{
  "encoder_arch": "vit",
  "n_mels": 64,
  "encoder_fused_qkv": false,
  "encoder_inner_norm": false,
  "decoder_norm": "batchnorm",
  "decoder_widths": [48, 96, 96, 96],
  "final_lr_fraction": 0.05
}
Rows from block 4 of the encoder, named by matrix and row number. Rows with one number belong to one neuron. Each number is 128 + 24 x the weight over its row's rms, rounded and kept within 0 to 255. All counts start at 0. Numbers have three digits each. After the name is the row's rms in percent of the matrix's.
# fc1: MLP up (encoder.blocks.4.mlp.fc1.weight, 768x192), inputs 0-95
# fc2: MLP down (encoder.blocks.4.mlp.fc2.weight, 192x768, transposed), outputs 0-95
fc1.430 091:128128128099128128128095177163128070128188128128128128128128187128128198128128128128128128128128145128128128128059128128128128194128128128128176128128128134158076128128128128128128128128128092196128128128128100128128184128087128177128128153157166128128128128128128128128128128128128128128
fc1.431 087:128153128081128128128128128128049079128128164128180181067128128128128128128077128128117128042092128128128096128069128128128109128088068128128162128128128128128128128128128128128092128128128128128128128128128128098105128128128128128128128128128128128190128128128128128128128128128128128128
fc1.432 106:116085142098128128128128128164080128128128128067128215128082128128128178128128128128118103128148128148068055128128200128128128161128128156128128128128204128128128128128128128128035128128128128128128128128128128128128128128159155128100094128128128149128171128129128128146128105128159128128
fc1.433 083:171128128128128128094128091086086070128128128049128174128156055128128159065128128094128128128101128128128128128128176128128128128128057171094128128128128105128128128128128107095128128179128128128128190128128128128128086128095167128073128128171167128128128128085128089128128128128128128128
fc1.434 081:128076128064128128128069128128128128197128060128128128128128128128128128128128128128128128128128170128128128128111179128128128128128128168104128128128128128128128128097187128128128123088061128174128128128128086203164128128128128128152128128128128128184128128087128128128128128135166128128
fc1.435 118:128128128128128128128094128128111128128128128083128128128128128128128128128128128116128128128128188128208128128130128128128128128128089157128128128151128128128128128128128128128128128128128113128160128103128128074086128128128128091128076128128128092128095185128197088084128106128128128128
fc1.436 089:128128090128128128128128128128128128155128128092181128192033128128142128110128128051128128128128128092218128128128128128128128078093128128128128151128128128128095098117128128128096128128128128128128128128128180128128128175168170128128091128199128128128074128128128128128128128128128140128
fc1.437 096:161128114128128128128128153128128105128143128044128128128128128128134128101085128071076185128099128128141128128128148098128128103128128128146128128128128128128128128197128153128128169174128128128128172128128128128128099128128160128128086157128128059128128128128150128193128128115160128128
fc1.438 069:128128128128128128128128168128128128099128128128128128128128128128128128128128128128128128128128128128081128128128128128128128128128128128128128171128128128128128128128128128075128128128076128128128128128128128128128096023128128128046128128128128128201128128083128086128128128128128128166
fc1.439 094:151072128054128128128128128128128128100128091128166128091128128128077128160069128128128128116128128047128111128128128150128128158145180128128128128128128066081128128128183128160128102096128128177128177128128128128128170120128166128145128128128128128128128086172128100045128128075128128128
fc1.440 094:128128128128128084079128128093128128128112128128165128128128128128106128128128103128175128128128128128128128191093191128128128128128128128167225128128128089086128128080195128154084128170128128128201128128128128060128128128128161145128173128128170128128128128128128128128128128153128128128
fc1.441 096:196146128128128128128068128105128064128128128128128128195096098128169128128128128128128128128067128128191137128128128128128128142128094128128128110128128128128128128128128175128128101128128091128128167128128128140154128099128128128085128128128160074128083128128128100128128128169128080128
fc1.442 101:128128052039090128128128128195068070128128128128128128197128128128075177128093128128128128128092128134128128128053083096128166187128128128128128128128161128128128128128084128128128128128128128128128128128128128081128128128128128128128128128188128107083128128128128128128101170128128128128
fc1.443 107:128128068098128127128089128128128128128128069082128128128128174193128128175128143128032187128119128128165128128128128109128128128128128128128128128100179128128128098150191128128128164128105094128128128128128128096128171128096128128128102128128128128094128128128128109128128128128128128128
fc1.444 093:128128128171128168183075128128128128128152128128128128128128089128093128128128128055128128166128108128182128128105177128128128134050099167128128154128128128128128128178128128128078128204152128128128184128153151128098075128128186128128128128189225078124076128128128128199128087107149128128
fc1.445 103:128128128063128102096146093196120100128128091128080148128050128128160128117099128128128128128128128102128108128128165128089128128128128174128128128128155128128128095128128128128128128128128128246128128128128128128073128128128128070128128158173128128128108066128128128128128128128175128128
fc1.446 094:095128128128128177105128128128087050128128128128128128068176128083128128128128128128128128128128128128097128128128128128128167128128128128128128128078128128128128128128169128128155128112128128128064155128128128128128128113128128128128128097107075128128128128128128128117128128098128128128
fc1.447 107:128128128079128128128128128128108128112128140128158128106128180128128128128128166085186103128104153128128128113081128128106128128128128190128128128128128128128128147128128128175085128128128128128123128128116128128128128042128128128128128098128128081183050128128128128128128128128149128128
fc1.448 082:128134128128128128128128128128177128128128128128132128193128128183068128128189110128128128128128128107128128193151058128128128128128128181128128128088128092190128062128128128128128128128104149128210128156128128128128128128128128128128084128172128097128128186182128128033128128128128128128
fc1.449 104:128128110128121128128128097128087099062128128128209128116169128128128128151128090128101109128060066099128128128128168128128128128147128128134128128128162087128128128128128077128042128128128128128128128157065128128128137095128158128144128128128160128128128128128128128181128115128092128078
fc1.450 084:128128128089128128128128128079128128128106128097155128128128128084066164128128128128128128128094128128128128128081163128128128128128162128128128128081128089128128128128128128128128128128085128128069061109128073128128128033128128128128128040128128128128128128128128128128128128046128128128
fc1.451 110:128128128128128128128088128128066128128128128076176128128128128099128128110128128128128128213106128142128073147128084165128118128128114128089158128128128128128096128128128155128114128128128100128128163095129080128090128050128154096111097128128128065164128128108128100109128128128128128113
fc1.452 085:128128128128128128128091128128128128128128128128128119128091128128111128166128128107128128128128128128144094128128128128128128166128128128099128128128128128148080080128128128128128128139139128128128128203128124128111128071128128128166128127142098128128128128155128054191191128128128128128
fc1.453 094:128128079128140128128128128128174128128128128097128128128128128128157128128151128090128101128128128059128128128108093128128128128128180128128128128162128066128128128128128128128157128128128107088088098196092128128128076034128128128098128128128128128128128128128128128128083187128128128196
fc1.454 101:128128128087207128172128128093128092128128171065164128128093128128146128128196058128176128128108128128043071128106220128128128128128111128128128128128128128128101128151080077128135128128128128128160128128146128128128128108174128058103128188128128106128128128128128135128177128128128115128
fc1.455 104:106128128080058128128128128128128094128128128100128084128128153128128128128128128128128128154128193128128128136071128128161128128186128155068213161128128192128128128128160128128128128081128159128066165128128098169128128128150128128128128128128128128128061128096128128128128171128128128128
fc1.456 102:161169157103088128128128128071128128128086128081128139128092128128128150128128128073128128128065128128128128128082128128128128128128053128116128151128125186128128128128181128175128128128075128128128185128128128128144128128128123041128128128214177105128139128161128128128128128128174128120
fc1.457 101:128128167060128128166128128172128047128128118128101128148128128128128178128128186128161128128128128128123128168128068128098174128084128128168112128099128174175128128128128128128077128128163128185128165128117128128128128128128128128128128128128128128128128128128128083128064064128128128081
fc1.458 105:180128128051128106162128128110045128128128128115128128165099093128128108128128128128128128073128128095128128128128128128172128128128128187128165128128128040128128047128110128128103128128128128128128100128128128167128128128128128086128106097167128147139128128128128128128128128094167092043
fc1.459 103:128085053128128128099128128182128105128128128128128128128128128128128128122127128095128128128128128128128128128128128128128084128128128128084128137155128128128128128128099128128107128128128128128140082148128198128128128128176128181109059068128179128128050128128128128049128190128128117142
fc1.460 095:128128128128128128128128128100128090087128128075106128128128062128128128128166128128128128040080128157186128179146201128128128147128128155128155128128128128093128128128128128093075128128128128120128128162128128079128128128128128128128137090128128128128128128128128096128128128128128128084
fc1.461 102:152128071128137128128128093169087128128128128095153105128073128189128128089128128128128128128128128128182128128172128128128128128164128208128128182089128167103155128128128128128099128128128128128128102133177130128128128128081105128128120073128128128128128128128128128128128128128128128128
fc1.462 096:128128128155128128128128128213046025128121087095165128128128128128124165128128128128128128092175128128104147128128172128077128128128049128147180128152153128128128128166207128128128128128128090128128128128128128075128177195103128128128053128128128128174128128128128091128128075128158080128
fc1.463 104:128128128128167128128094111128102128128128128128128106128054128128121128166128128128128142128128128151199128128128161128128128128128150128186128128128144164164128128128128081128049128128128153128128163128048163081128128151128128128128128104128128128128100128128151128128109165128128128129
fc1.464 105:128128128128128128026128128111128153128128128128150120128124168176128159128128128128128156134128145128163128146128128175128128128128119128128217199128128128096171108180174128128128128128111100128128128128128128075128128128128128128128128077128128128128128128128128128128128128128128077194
fc1.465 118:191128128103178128128159128128128053128128069128128128128128128128190143128128128128128128128128128108148165156093196128031128128149128128128128128128128128107128128146161128128060128128128150128128128128128128128097128128128128128128128128145128128128127128128128051146128115043129128128
fc1.466 104:128049128128128128128128170103128128120128128089168128128128061128128165175128128128128100128065128128128128128128128179128069186128128140116128128103128086128085144128128128128128129148128128128128155128059095128128128166128128128128128128128166128128128128128128096128128128128128128128
fc1.467 139:061106137152175179128084175128033128203104129128128128119090128128128128128071128093128192128128128128128128128098128088128094128101128128128128128126128128128088128128128128128128200128128112128128162128128116128128128108096128048128128128128128128128128128128203128153097128128128071176
fc1.468 094:128128128128128128033128128128128128128060128085178128128128128128128128128076128085128128128073070128128128156128181128184128128128128181128167128128128128128128128112128104128128128128128128128128128128128128128060128096128128087155128128128128128128128128128131128128128128128128037128
fc1.469 101:216128128128128128128128128128047128162175128125175128128072128128128128128128128128128108128128206128128128128088171128128069128128050128128128128128128128128128128211128128128077128204144128128128128128128088128128128128128128128128084128128128128128128073128128083177128128128128128128
fc1.470 114:128106128128128099128128128128128128128128098070184139219128128160181169162128074155128118128128128044134161148128128167168128128128128128128128128128155128128128128097128128112128128128128128146128128128128128128046128128128128190128128154128103128128128128128128128128128078128128076128
fc1.471 094:128116097128128128128128128128128111128128128055217128128128128128128128101128128128177128128076128114128118177128128128128128128161128128128128128042128128103128128128071057086128128128181128128128128128128192128071064128128128105128128128128102128128128128128128128128128128090128128128
fc1.472 097:172128128128170128128143128128128128128128141128128128128128128042128169128065156128128070128128128128128050128128128128128141175128128185128128146128145128128128128128128128128050128130128128128128128128128128149195153041155128128128124128192128104128128128128149128128128153128128128076
fc1.473 095:128147128128128091128128128089128128157128137128128128128128082128128128128128099128171128128055128128128128128128161171128128128128094128128128154168128128102056156128128191128054128128128128166128128128128155128098128128189128128128128128128154128128128128128128128128128128128128128128
fc1.474 091:128070128128128128093128128073128128128084128068128086121159128128128128128128055073128128128080128128058128128097128128128128128163128128128100128128128058128128128128128128128088128160128098128128128128128190128128099128128128128128094128128128197237128128110152128063128128128128128129
fc1.475 105:155076128059128110128128128128128128128128128103128128128128128128128178128089128128154044128166128128098128147171128128128128128128128128128168128128128167128156128128128163128128128128107128128128128128128128128128209128128128128150157128128175128128128128179128128128128128145128128128
fc1.476 097:128188128128128128128086128128128128128128096128128128061128154057190128128128128068128128128128128108128109166123128128128128128159128178159128128128128143128128128170128128128128089174128128084128128128128128152128128128185128079128128128128128055128128128094146128128128181128128128128
fc1.477 103:128128128128128128128128128128082128128060075128128155128128128110128187128128128128128162128128128128128128179128160128128119128128070128157167128128128187128128128128162081155141160128128128128128128165128128128128163069073165128128128063128159132128198128099128128128174128128128075128
fc1.478 107:128128097128164128086088128128128113128067072047128128128054128128103128128128128071128128083079128097128128128128183117057128128128128128128128155128128128128128128128180128159114160096128082128128128128083128128128128128167175128128098128128128147128128128095128164128128128128142128128
fc1.479 103:128155128128115128128146128110128128128128128128128128128036128128128128128128128128128153128128128128094106128128128128128128128170082169094107128128172128128128149178128128128128126128107128072066128128128128128128145128128102128128128128128174128119083128085128128128128174128171086128
fc1.480 091:081074128128128128128128128128128128128176128118128128185128128128128150144098128088128128096128193166069128128128082128128128053128128150128128144128128126128128128128128128128079153128071128128068195151059181128128128128128169128128069166128156119128178128100128128148128128128156128128
fc1.481 095:128128128128213128087128128128128128128128128077199128128128084143128189128128128128128128128086128128128076128128128128128128128102128160085172128128128128085128128128128128164128156128128128128076128128109128107128042035210128128084128128128128128128128154085128068167128128194128128128
fc1.482 092:128083128058128128128145128166128128128089128094128109128128080106128128162128128128128128128128128152134128128128128068128106128128167152128191075109128113189128106105128128102128184128104128128128128128128128128174128128128128128128128098128128128155128128128161080132128090128128082155
fc1.483 078:212128128128128061128075128128128128190128128128128128128128128222128211128128128085209128128128128128201128128159128150113128128128128205128128077128128128128128128128128128128081128128128081128128163128091128155128182128128159128128166128165128128128150182143128078128083101096128093128
fc1.484 107:128128128099128128128065128128128128128128128128128128130155181077128128128128146169128128128128128107084128174099128128128128128128128183067128168146128067128128100128173128128128172128128128128128128128092128193123128128128155085128128128083128128128088128092142128128128128128179128174
fc1.485 115:128128128128128171128075083128128128128066165128128128128128128128128128128058155128128141188128128128128115128082128128086180128128128128128128128128128159099128141128128128107128080128058084128128128128128178159179056128215186128128128128128191143087128147146106128128128174128155160092
fc1.486 107:128159128099128128180128128128128128153148128128128178128128063085128171128037195128184064092128128172128128168128106174128128128128128128128128128140128128128128128128177128128103128095128078174128128128128065128128128108128183080128128128128171128128120128128128096128128107106128128089
fc1.487 097:128128128082128128128128172128128128128128128128128128076162128092128128128128128095128128199128128128152128154069128128128128172128153128038128128128128128128128147184128128128128128128128128128092128204128128128128128095128181141128100081128160095163075084128128063128128128170128128128
fc1.488 111:070088115128128128162102128128128128128067094093172128128159160128128156128128128128128186128128128128128128147128181096128128128128128128169184128094128176191184066192099128128128128156128128128128128151128128128128128128128184128128128128128128128128128128128128128084128128128152128170
fc1.489 109:128128128151128102078109128128128095128128128057196128128102128128199128128128128113128122097128128128128128181105128128128128177159092174189128128128126128128128128128201128128109128128172128128128128128128128128094128128128128128128128128208128128129128128128128128098128072128128128128
fc1.490 082:128128128128128105128128128178128067128128128062194128128085128128128128128075069128128128128128128128128080128128087093128128128128128088128128128055128128128128169161075191128128128128128128128128128091128128048128128128128086128128128128128154144097128128128128128167136128128128128149
fc1.491 100:128128128098120128128096206105159048128165128128128128099129128095128128128125128149128128128128102061128128187128128088128128128178063128173113187128107128083164128128128089128128128080128079128128159128176128128139160128117102128128128128128098128128059128128128128128128128128128128128
fc1.492 082:128180128128128128128128088128128128128103137128102173128128128128128175087128128128128128128076128128128128176128128128128128128128128128128128128128195128128128128128128128128034146128128128128128128128128128128128159128128128128128128060128128128128128128128128066086067128118128128128
fc1.493 093:128070128128089128128128085128128073128151128102164128128128128128128128128128128128152128128157156128128128128128146128128128182150128128163128128168128128128128128113164128166071128194128128128128128140128166128128128128128128128128081128182128128128128128142128128047104104128128049128
fc1.494 144:128128128128173128061068128075128128128128128070176128171128128128128128128067128128128128069128128122128095128102147128101128128164103128128196128128128128128128128128128197128142128128128078128114128129128128128150167128128168128128128128195135128095128128128128128128128128128128128128
fc1.495 095:128128128128128097128128128128128100099128128128128128128128148085158128152128128128128072128128103128150128128128128166128109128128189128186128128128128128128055128128143074128128128104181177092128185126128128092128128115128181128093128128128128174128128128157128128088128128128101128128
fc1.496 095:160122128128128067128128104179128128166128128128161128128166128199128154128128128114128128128128167167128128128128128128128128128128128178128128128128128186193128085179165128128128128128128128128128128094200128128128128128192128170081128128145128128081090128128128165075128128195128184128
fc1.497 087:128128128128128128128128128128128131076101128156128061128065128128128128128128128128128075128128128086128128128128128128128128128128185164128159128128128128128128128128128128128081128146128128128178128202128169099128189128153088196128128164128128128179128128128128128128128185128181128129
fc2.430 070:094128128128128128128128128128128128128128128128128128128128070179128128150128128128063128128128128128128128128128128128128182128128128128128128128128128128167128128160101128160178096128095108128064128128128128128125128075128139210128128128128128128083128165148128128234127162128128128128
fc2.431 092:181165149128118128128128128085128128128102128128139128128128128115128127128128128128129128128208128128128171128128082128128128128128128128128093128128128126128128120128128086152165128128079137128140142123128128128128128177128128128167128128128128128128128095128128128128128128128081135097
fc2.432 101:128128128184128128128128128128128182128128128122128168157128128128128128159128128128128128128128128161128128128128128128128128128116128098057128128128128149128128128081128083128128175102128128128027128128169128060128082128128128128128128158128128128128128128128160134128107128037128128128
fc2.433 063:128128128128128128128138128017128128117128152182198059128169128067128128128102128128128128128128128128128128097128128128089155128128128128155162128128128128128128128128128128128128128128028128128107128128128079128128128096128128128160128128155128131128128128128128087128248128101128128128
fc2.434 071:128128128128128128128128109210186128100128128128128163128128168128141151128128128128137128128128128128128096128128128128128128201128098128128128128128128128128128090128128128128128128128128128128128128128128128083128128128238108093155173128128128128128128128128128128128211128128172128128
fc2.435 129:128128144128128056128157128128128064128186128128128071128128128128128128128132111140128111128169128148128128076128032128128047083128128128128128128128128128128128128128124128128128128128174128114128092128149128109128128128128128184128128128128128128089133177128128128128128128165128106138
fc2.436 069:128128128128128128128163128089071128128168128128128128128118128059128128128128128149128128128128120128128128128098000128128128128128128128128128128128007221128128128128128128160103128128128128128128145077128128128128128128128157128128128128128128128128128079059128060128128128128128128128
fc2.437 073:217064128128128128128128111128147083128128128128128101128128128128144128128128128116128128128067063128128128128128128128128128128128076128128128128128128128128128128104128128128069128128128128128128209128128102128110128174128197128128128128128128128128128159128128144128145128134128128128
fc2.438 064:128128128128128128128128087128128128128128128128170128153128128128128060128128128128089128128111128128128171102128128128128128128128128128128128114128128128224128128128128128128153197128128128128128128070123128225128128128128128128101128128128128128128128136128128125128128128128128107106
fc2.439 088:128106141201128128128128128097128128128128128128128203129128128128116128128128128096128128128128193128018128128128128128153128128128128096128196128077128128152128128159128128128128128141128128180128177213170128128146128128128136128128098091128128128128128128128128128128128128128128128145
fc2.440 085:128070128128128085128128128119128128128128128156128128128128128162128128166128128128128128128128131173128131141128125128198098128128128128128128128147128229128128128128128128128128128142128128211057128128128128128128074128128128080164128128128128128128157128128128128128128128168128175128
fc2.441 091:128128113082128128128128150068128128128128128128128128128128177128036128114128128128128128128128128128128128124161128128128128170128128176128132128098128137128128128146131128128128185128128138160128128110128186089128128178128128128152128128128187128128128128168128128128128128030128167128
fc2.442 113:128128071128128128128128128128128128128128128128108078128171128128128128128128128168128128128128128153157128128128135171128128095128128128128128128128128203128128128128106128124128128128128128134128128128128128128128128128128128069128128128128093022067128128128128128128190128128128128178
fc2.443 090:141128192128128128128128178085103128128129128128169167082176128067095128128128128128062128128194128128062128128128128128128128128174128081128160128115128128128128128180127128128128128128128163128128114128128182128128139128128128128086128128128128155128128128128128128128132128128070128104
fc2.444 089:170128164128128174144128128128180136128153128167128128128128152185128092128164128128135128128128128128128158128128124128128128128090128124128128128128128128179077163141128128136128128128157159128128128128119098128081128128194128128128128128128128128128136096128128163126128113129128128128
fc2.445 108:128128128128128128115128128191092128128128128128128128128128128128128148128128128128087128102128054128128127128119138128128128061128128128128128128120128128128120128118128128104128128128207128115128138117128128128066173124128128112128128167128128128173125128128096128128128161208128128156
fc2.446 097:128128128128182128166098128113128128128067128128159136128128128128097142128128180128128128139128054128162128128128066128128128085128128128128106128128128128185128128170084128128128175128128128128095128128082128216133128128128128076128128149137119128128128141128128128128128128128128128106
fc2.447 099:128128128128069128149128128117128086128128128128166128128128128128128004128128153128128128128128128109156147092174122128128128128128128128128128148140128128170128088128128128179128151128119197178068128128128153128083128128128128128128153128128171148172149128138128128156128128128082146128
fc2.448 083:128195052137128128128128060128128128128128128128128128209128128028128128128128128128128128128128128128128128128107150112128179206128054128128128128128128128128079128128128128128128128128075128114128128128128128128128128128128128128128128128128128128128128128128128128128128128065128128059
fc2.449 099:128128128079128128128163128080176153158128120128071128128056128128102128128148128128128128128128128186165128128136128128128128128128128092128128128128128128128156172128128128128128128128153128225128128128204162128128177128128128128128128128128128128128128128128128148128128152101163203128
fc2.450 091:128128128131128128128147128128127128128128072128128128128128165128089128128128105128128128076128128169128143128128173128128128131087128085134128128057128128128128128128112140088128128128128128128128165128128137128174107087128161128128128128128128128160128128128128176055128128128128128128
fc2.451 098:128169128128128128128128128065128128128128128128143128128128128128128010128104140145128077128128128131128159080128128128128156164065128128114084161128128128128128125139128128128128128128128154128128142128128128128128151128089161128128128128128128150128112095128105128128128111128092128128
fc2.452 080:128128128128128128128160128128046094128128183150128102128128128128128161157128160128128128128128128128128128128132105178128128068158131128128128128191128128128128128087120128128128128088128128169128112141128040128128128128195128128128128128128105128128083128128128098128128168128177128128
fc2.453 078:128128081128128128129204128128128064128179128128128128128128128128204186128128114128128128121114128082128128080128128128128128128213176128077128158128128128128080128128128128128107128128128128128128128128128111128128090191128128128128128128128128128128077107128128128128128211128128128128
fc2.454 106:128128128128128128108169128128209128128188128128107128128128128177128151128166128186128112128128085128206128128136128128175128128128204092128128128128128203128128128128128128104128128090128128128128128193128128097072128083128128128120181165128128128113167128128147131128128128173128128128
fc2.455 122:128128105128128128082128128158128128083145084128128128128048156128129128128128064167086140128107128129128128162128128128128128128128128128094184076128216128128128111128128128128106128128153128128128128128128128093128128158128152128128128128144128128128128093128115181128128128200128128128
fc2.456 101:128128128095128128128128128128140128128128128128128128128106147128037128128114168186128128128122174128106115128128128095128128128128128128128128128128128128128128128128150100128128182128128128182074128128172183146128128128128128178128114068128161128128106098128128135178083128046128151128
fc2.457 104:128128128112128128128128128128128128128128141105128128128128128065128128128128089128128128128128128128128120128128128145128128201171128128128128159147128128141128128128128128128112128184128128140128128128128128128128119113128128128128128192128128242128128128131128128128128199128128128128
fc2.458 091:044128128128128128128128128128128128128128128128128128174128128172128128128128128128171128128103076128128128128156144128128128106066128128128160128128128128128128128128128128128128128128128128128128099179119125217128128156177128049128128128141128140128166082084128128128128142170128128128
fc2.459 087:128128111128128128128128128128128128128128128128128128128128128104128128128128149128128034128178146069175128106198133128128128128100128191128128128128105128128060128128128148094128128128128149128131128128128128169128128128128128128128165128128093137062070128128128128128102128128128128128
fc2.460 093:128128128128128155175128089128128194128128128183085128128128128128128099128128128163128144128128128128143128128128128128128128128128116128128128128177128128128128128128128150128128128158094128137128128128128118128128043128169128128128195167128128149140128128128128128128128128128128128057
fc2.461 101:128130154119128066128128128128071128128128128174128129128172149095111128128128128128128128128128128089115117128155089128198128128128128128128071128128128128097128128128128128128128128119128110128128128090128128150168128255128128128128128195109116128128128128128128128128108128103128128128
fc2.462 089:128128184194156084138128077113128128128128128128128128128128128128148128128164128128128114128128128128128122128144128103169141128128128128121128128128092128218111128128128128128159166128128153128065128128197121100128058128128128128128169128128128128128128128128128128224091128128128128128
fc2.463 100:059128151128128128128126128128128128128128128128128128190083128202128128128128128128070128128128128128128128156128119128128170172128092128128128128128128208128162128128141128128138123128193128128074141128128186128128128161128128118128128128128170162128128128128128156128128086128128128128
fc2.464 110:128128128128107128133128128129098128128128128128080128128110128103086128128150128205128128192186128128128128168086128128128128128166114128128128128128128122143128135128128128128128128128128128128136128128128128138093128189128095128128128128072128128128128128128132128128128111212128128158
fc2.465 124:058128128128128128076128128128128128128128128084124128128097139128128136128128128149080239128145159128069141128128146128128128128128128128128128128128128128128162128133128128110128128128128128128073128128128184112128050128128122128128128061128128172128128128128128128146128128128128167128
fc2.466 096:128128128128128128128133128128183128098128128128128128128128207060180128086128128128128083128128080057151128086172212128128128069128128169128128128128074128064128128127128128128128128128128128128128128128128110128128128128128128128128166128128128069088128121151128128121091061128128055128
fc2.467 156:128128128138128145128160128128128128128135128128128128128160128128128148128133092128128045128128077128128128128128175128128128144128193128128128099128128128128128195128128128128128109170128128128069117139087128080128128072128128213128170128128111083128128144128128128194128118073128128035
fc2.468 077:128128182159128149128158128144108087128128128102151128128157128128128112128128128128128128128128128128171128140128000140175151128165140075128128096122109128197128128128128064160128128177128109128128128128128128115128128128128176128153128128128166128128128187128167128128128128128128128128
fc2.469 107:128051089069117128128153128128128128128128072167128109128109128128128128128128128128128128128128097128128108128186128110128176076131150093128128128128128128143184128128128097129128128128169128128128128128128128128128128196128128128128103128128128128168128128128128128058128128185128078128
fc2.470 121:128128128128159128128128128128133128119128128128128128120090128185128128132128128128128128128128128128128074128128128128128066128128128128128128128147111128128128128178089128108148128128128128196128125128128128149128128128099128162128135060128128136128128128129128128255000128128128180128
fc2.471 074:137104173073128128102128062185140128128222128192128128128128128183128128145128128128179128128128124128128161128128128128128128128089128110128164128026071128189128128125062124174173128172128113128128128128128128128139128128128076128128128128128089128128128128128128128139128128128128128128
fc2.472 096:128128180197128128146128128128128201128128107128128128118081128128240128128128050128128128128150128128128128032128128128128128128068128128128128128128128128128128165067099113128128128128128118128128128128172128128128128128077128128128128132128128128128128128128128128128128128063128128128
fc2.473 087:128128128186128128128140128092128128128128128128128128133128128128128128128128128128128128007128128138128045128128128128128128211128128084180128128126024128128128179128046128106128128187128095097154128128128183128128128128128128203106128100144128128128162128128128128175128094128128128128
fc2.474 105:171128128142128128128087069128128128117128149128128171082128164044128128119128064128128128128128128128128128128191128086128090128041128128183128128128128129144128128128128128128104128128128128128164128128116103128128116128128128154128155104128128128124128128128128128203128085128107137103
fc2.475 105:128157074128128128128128128128054128128128128128128128156128128128128128128092128151128173128128128128128128195128128128128096128128128091128128082128128141128128128128128076111128128128128128177128128081128128128128128128128128128128128128128128128128128128099128128116121108128149128128
fc2.476 109:148128128128128116128128128128165128128128128128128066128128128128128128128102128152128098128128128176207128128128097128070045128128128128128128128160128128197165128128128128128155128128128114128128128185128128088134128024128128214128128128128128063128142128128128128226128155128128128128
fc2.477 079:049128075087173128128128128128128128128128128128128128128078120128110128128128191128128128128128128128128128131128128128128128167152094150128128128182118128128128128070128128128128128128128106128128128128128128128164128128128143128084172128165128128128128128128128128186053128145128128209
fc2.478 100:128128128193128106099128128128091076128056128128128141168128128070096184128126128140128128128128128122133128170128128128128128128110128128128147128128128128128098128128128128128128128128128128128128179128128128128161128088077128128128128128128128128128111128128128127128128128128165128046
fc2.479 102:128159154128128122151128128128191128128128128132128163094128128128128128128175128128128107128128128132128107128128128157128059128128128092191085128128128128128128181128128163128128128128128152128082128128186153103184058128182128128128128128128128128128128128128128128128128128099128141128
fc2.480 064:085128128128128174128128128128128128128128128128128128101128088128039099128096128128189128128130128128032128128128137128128184130128128128128154128128091128128128168128164128105128128090128128128128134128128200128128169126128128128110128078128128119154128128105128128128128128128128128189
fc2.481 088:128107072100128128103128128128128182128128128128128128163128128128128128128128093128128128128052128128128128128128128128128128128081128128128128128151128128134196128080128128106144128128128128172128128055128113128128128093128164128128168171128128128128128128128128128113128128128128129035
fc2.482 098:128128094128128128163128114185128128136161172128128179128166201071128128128128119128128128128128128128128128098139128145059128128128128156082128128128128128128100193128128128128128128128128128128069144101128128104128128090171128128156163148128128220104128128128128080128128128099128149128
fc2.483 071:128128128158128128128128128128177186128188128128128128128051128128195128128128128128138128128128128128128150128128128128128128128128128128128128128110046106128210128128066128128128128137128128128128128128128202103128128107128173128128128128128128128082175128128128128128128128176128128128
fc2.484 118:128128128142128128147128131128104128148128128129128089128156128122128116128128128099128128116151128128128090128128128128160128128128128128149128156128128183128160128128098128128128128128128142128128128115128127128134128165128128128128128165125161000128128172128128107128128128128128128128
fc2.485 152:181093180135111128128128144168128073128128095094128128145156104211162140128128128143128128128139081128128146128180070128148111128191149128128128128128128128176128087128128096145128128108197138160188146143128102128064128192128128128128128114151123097128117142128128128097156128132128111158
fc2.486 099:128178128128128212128128128128128128128128128128128206128128157128128164128128053128128128128115128077128111158081146128128128183128128128146128103083128128128128171128097159128128128128128128128128180118128128146128128128128176060128128128128128128084128128152128128128128128128135128128
fc2.487 080:128128128128128128128128128128128128128185128128128128128128128112128097128128128089128128128128128128232128128128128128128128063128077128128156128124128191178128128091128128128128128128128128128065128128128047184128128128128128128128151128128128128128120128073128146135128128128051128128
fc2.488 125:153128128081128128128128138128113128128128128146128128128128046213128174128128194128128150128128128132205079128128128128128065073170128128128128128128128128128128128128153093128128128128128128128120128128183128162128128074128110128128128122128128128137128146128116128128128128128128128128
fc2.489 096:128128128139128044128128128173128128094136128128128128128128128128128152191128128128128128128128128128128146128128128152128128128128128128128181128128128128183128128104111128128128128131128128128128128128113128105114128128097128128128128128128128128128128128128128128128128128128128128128
fc2.490 083:128128128128116098171128128128128128128128154157128128185128128086081128128148128182128128128128128128187128053128128128128115128128128128188128128128153157128099194182158128128128128128128155159128128128034128128128128128128128183128128101128128090128128169128128128128080128128128128128
fc2.491 105:128128128128128128128128092128128169128128200128128143057128128128055128128128128128128164128128128128030128128188128151158128087128128128128128128128128128186128128128128128128148128128128128128142128128087075128128128162149102093114126128128030128128128128128131128128128128180161156133
fc2.492 063:128128128128128128128128128174128128136128167128166128128128128128177128128128127128128128128131128128214128128174128128128124072128128128128128128128128071128185128128128128128203169128128128128128128128128059128128128128128128157141129128128128128113128190128161128128128128128140128128
fc2.493 062:227128128128128128163128128128128128128128128128128128128128128128128145128128128132113128128128069128212128129128128128128128080128157106128051192128128128128128128128160041128128168128143128128053128179128128128128115128128128128128128128128128128139177128128128128128128128128128128128
fc2.494 176:128128128150128128128128128215128101128128128093128128112167134136153128128128128169128155128128128128224128128128128128128128128128128158128128151128148128128133177143128050120121128128188128168128128128117128128128167172128128198128128123128128128155168128105128085128128128128128172128
fc2.495 088:128128128128128128128097128181172106128128128106040128128075163242128128128128128128128128128128128128128128128097128131128157128128171090128128128077128128208128128128061128128128128097188128128128128128128113128103128128085128208128128128128128115128128128128162128208128128128128181128
fc2.496 088:128128045128128128128128128128128105128128056128128128128190128128128128102128128139128117128128128128085128194128189128128128128128128128128128128128128185128128128128128128154128128128094128128186147107128128091131128072128128128128128128128137108128172128153128140128128103128128128133
fc2.497 081:128128128128128128128154128145128068102128152128111128128128128164128130128128128128128198128175076128128128128207128128128128128128128128128172128156128128128128128128128128128150082128128128128128128128128100128059128128128097128128177059128087128128067128128128128128038128128128080128